python train.py --model="contrastive image-text model" --encoder_arch="resnext" --text_encoder_causal=true --text_encoder_width=128 --optimizer="soap" --precondition_frequency=16 --batch_size=128 --epochs=21.5
Rows from block 10 of the image encoder of a small contrastive image-text model, named by matrix and row number. Rows with one number belong to one channel. Each number is 128 + 24 x the weight over its row's rms, rounded and kept within 0 to 255. All counts start at 0.
After each channel's rows are labels from the 100 images, of 14976, where the channel reaches its highest value: "responds to" is what is common among them. Only what is clearly more common there than usual is listed. The data: larger renderings of crowded toy scenes.
# convs1: grouped (4 groups) 3x3 conv (encoder.blocks.10.convs.1.weight, 192x48x3x3, each kernel summed), inputs within the group 0-47
# convs2: expand pointwise conv (encoder.blocks.10.convs.2.weight, 384x192x1x1, transposed), outputs 0-63

convs1.41 [124 166 142 119 191 144  98 102 126 100 139 148 129 124 109 159 139 132 158 114 155 129 111 151 115 158 139  96 142 156 169 142 135 109 108 146 114 136 169 138 181 120 118 132 103  78 118 144]
convs2.41 [172 108 129 113 118 133 123 113 102 106 116 160 127 125  79  99 139 162 108 146 141 112 132 152 106 138 143 144 109 127 121 119 101  90  49 195 118 125  58 161 152 108 127  98 148 132 116 121 172 128 115 163 131 137 129 134 124 109 116 107 139 124 147  76]
responds to: flower; rocket

convs1.0 [116 150 160 150 103 113 173 141 134 112 117 133 127 138  90  89 118 121 131 163 134 141 117  97 103 133 145 123  87 105 138 115  76 163 138 136 117 128 102 121 118 117 157 164 193  92 130 132]
convs2.0 [136  98 111 129 136 156 120 133 166 100 110 153 118 136 130  94 127 126 145 112 136 146 122 114  96  92 109 156 154 112 127 124 124 124 108 130 147 126  90 124 186 115 172 137 148 115 137 123 125 121 111 127 143  91 161 167 136  98 114  99 135 118 119 135]
responds to: rocket; teal object; candle

convs1.151 [121  97 120 120 106  87 103 149  96  86 107 144  90 103 139  88  91 109 129 135 127 105 127 101 113 136 100 115 107 120 121  92 107 155 132 169 113  89 121 109 103 159 118 122 113 131 152  80]
convs2.151 [125 135 137 190 166 133 110 139 105 149 164 155 174  98 119 117 109 100 115  99 144 126 132 160 147  95  71 140 150 108 138 164 100 136 160 128 129 155 114  76 160  82 115 125 144 127 119 148 104 124 136 117 125 183 150 102 100 129 167 150 118 156 131 141]
responds to: flower

convs1.52 [134 110 170 160 154 122 138 147 152 137 171 133 143 116 131 115 155 124  89  97 154 180 136 151  91 135 135 123 118 160 146 131 114 156 170 149 189 138 140 117 152 112 136 126 113 100 155 124]
convs2.52 [129  99 135 116 141 120 101  96 118 122  95 149 123 108 160 114 102 119  65 117 118 152 120  84 118 115  69 116 127 102 184 134 107 121  60 137  92 113 161  97 134 137 138 163 136 102 127 128 125 111 100 115  85 114 112 148 136 117  98 159 116 115 109 132]
responds to: flower; tree

convs1.143 [ 95 120 138 121  96 148 138 137 130 163  95  90 139 128 108 106 108 138 115  81 111 123  70  96 100 131 100 130  97 104 115 106 156  76 108 107 128 100 109 141 120  99 140 152 142 122 160 132]
convs2.143 [155 137 136 169 150 182 146 138 112  93 124 135 133  81 127 156 141 146 120  89 168  98  71 150 123 133  87 122 191  94 140 138 128 134 127 117 154 150 117 157 139 128 146 128 129 152 113 106 105 112 124 115 124 130 152  99 152 137 174 113 122 148 157 161]
responds to: flower

convs1.138 [131 133 130  81 119 122 131 154 134 135 176 119 133 127 136 115  79 127 137 115 126 109 118 121 117 101 138 136 142 206 148 104 138 108 121 165 161 127 154 109 134 114 132 122 110 193 149 161]
convs2.138 [136 109 104  77 123  96 104 116 124 121 108 119 104 118  94 117 136 112 144 110 164  86 155 131 140 134 173 106  97 126 118 111 109 123 102 113 139 110 134 100 134 155 146 124  94 128 161 146 105 115 159  99 141  91 137 151 123 140 170 107 160 143 108 108]
responds to: yellow object; its colour: yellow; rocket

convs1.144 [128 104 142 108 122 150  91 114 134  78 123 130 110 106 131 148 106 135 148 107 150 169 146 102  80 134  95 155 106 120 114 145 102 130 101 142 104 134 140 135  96 111 112  98 188 111 138  84]
convs2.144 [103 167 104 139 127 151 117 159  72 111 206 119 101 157 161  95 109 104 188 134 115 127 125 174  99 164 125 105 118 104 150 129 118 142  98 109 138 129 120 109 102 101 134 136 102 191 109 126  91 135 113 112 145  84 112 131 127 102 147 161 147  78 159 130]
responds to: flower

convs1.115 [ 95 135 129  92 133 115 137 131 153 133 140 176 130 108 151 106 101 124 139 124 124 145 139 104 112 136  82 148  84 125 125 134 111  69 184 158  91 122 120 142 133  77 153 141 118 150 141 141]
convs2.115 [135  99 111  98 136  88 161 148 143 118 107 125 121 116 130 133 119 137 108 134 120 142 125 162 169 185  87 115 153 127 129 166 167 119  98 192 124 109 118 126 111 157 142 153 110 134 140 126 175 134 101 129 105  99 141 125 110 151 152 122 109 167 150 134]
responds to: yellow object; rocket; flower

convs1.137 [129 178 155 134 161  73 136 120 131 139  78 165 134 137 138 101 144 124 160 170 118 129 142 152 114 100 152 143  87  94 115 135  98 138 104 104 100  97  97 130 111 123 130 119 139 100 116 117]
convs2.137 [142 112  94 112 145 101 135 132 134  80 117 154 117 110 152 130 114 121 116 103 108 117 126 146 100 100 108 111 134 132 128 122 119 166 145 112 132 132 141 113 118 156 136 125 130 116 131  97 139 147 148 165 163 159 153 163  95 114 128 111 135 102 137 105]
responds to: rocket; candle

convs1.132 [136 142 134 124 149 120 104 164 149 131 110 140 121 139 113 125 129 107  90 105 135 115  77 141 103  94 123 124  81 136 121 117 136 132 121 158  65 124 108 159 118 107 189  94 101 138 121 162]
convs2.132 [158 104 112 144 107 127 127 144 142 127 131 118 151 104 143 142 168 121 169  93 138  92 133  89 154 147 121 113 111 157 100 101 149 139 104 131 129 135 124 126 143 108 142 121 131  84 142 119 140 120 131 111 100 120 155 139  96 118 125 193 146 101  92 122]
responds to: flower

convs1.128 [169 132 146 124 114  96 111  99 178 127 102 138 156 186 133 145 102 110 161 134 132 156 139 123 108 122 132 124  76 106 128 122 135 137 134  88  73 146  99 119 155  89 142 129 116 131 136 136]
convs2.128 [105 119 115 154 133 121 150  79 122 164 131 117  99 174 160 154 103 185 123 141 131 151  81 130 152 132 107 144 129 142 147 124  81 107 148  76 143 155 155 137 106 174 114  85 107 123 192 135 190 105 162 130 135 136 133 125  97 123 109 159  88 101 146 125]
responds to: flower; candle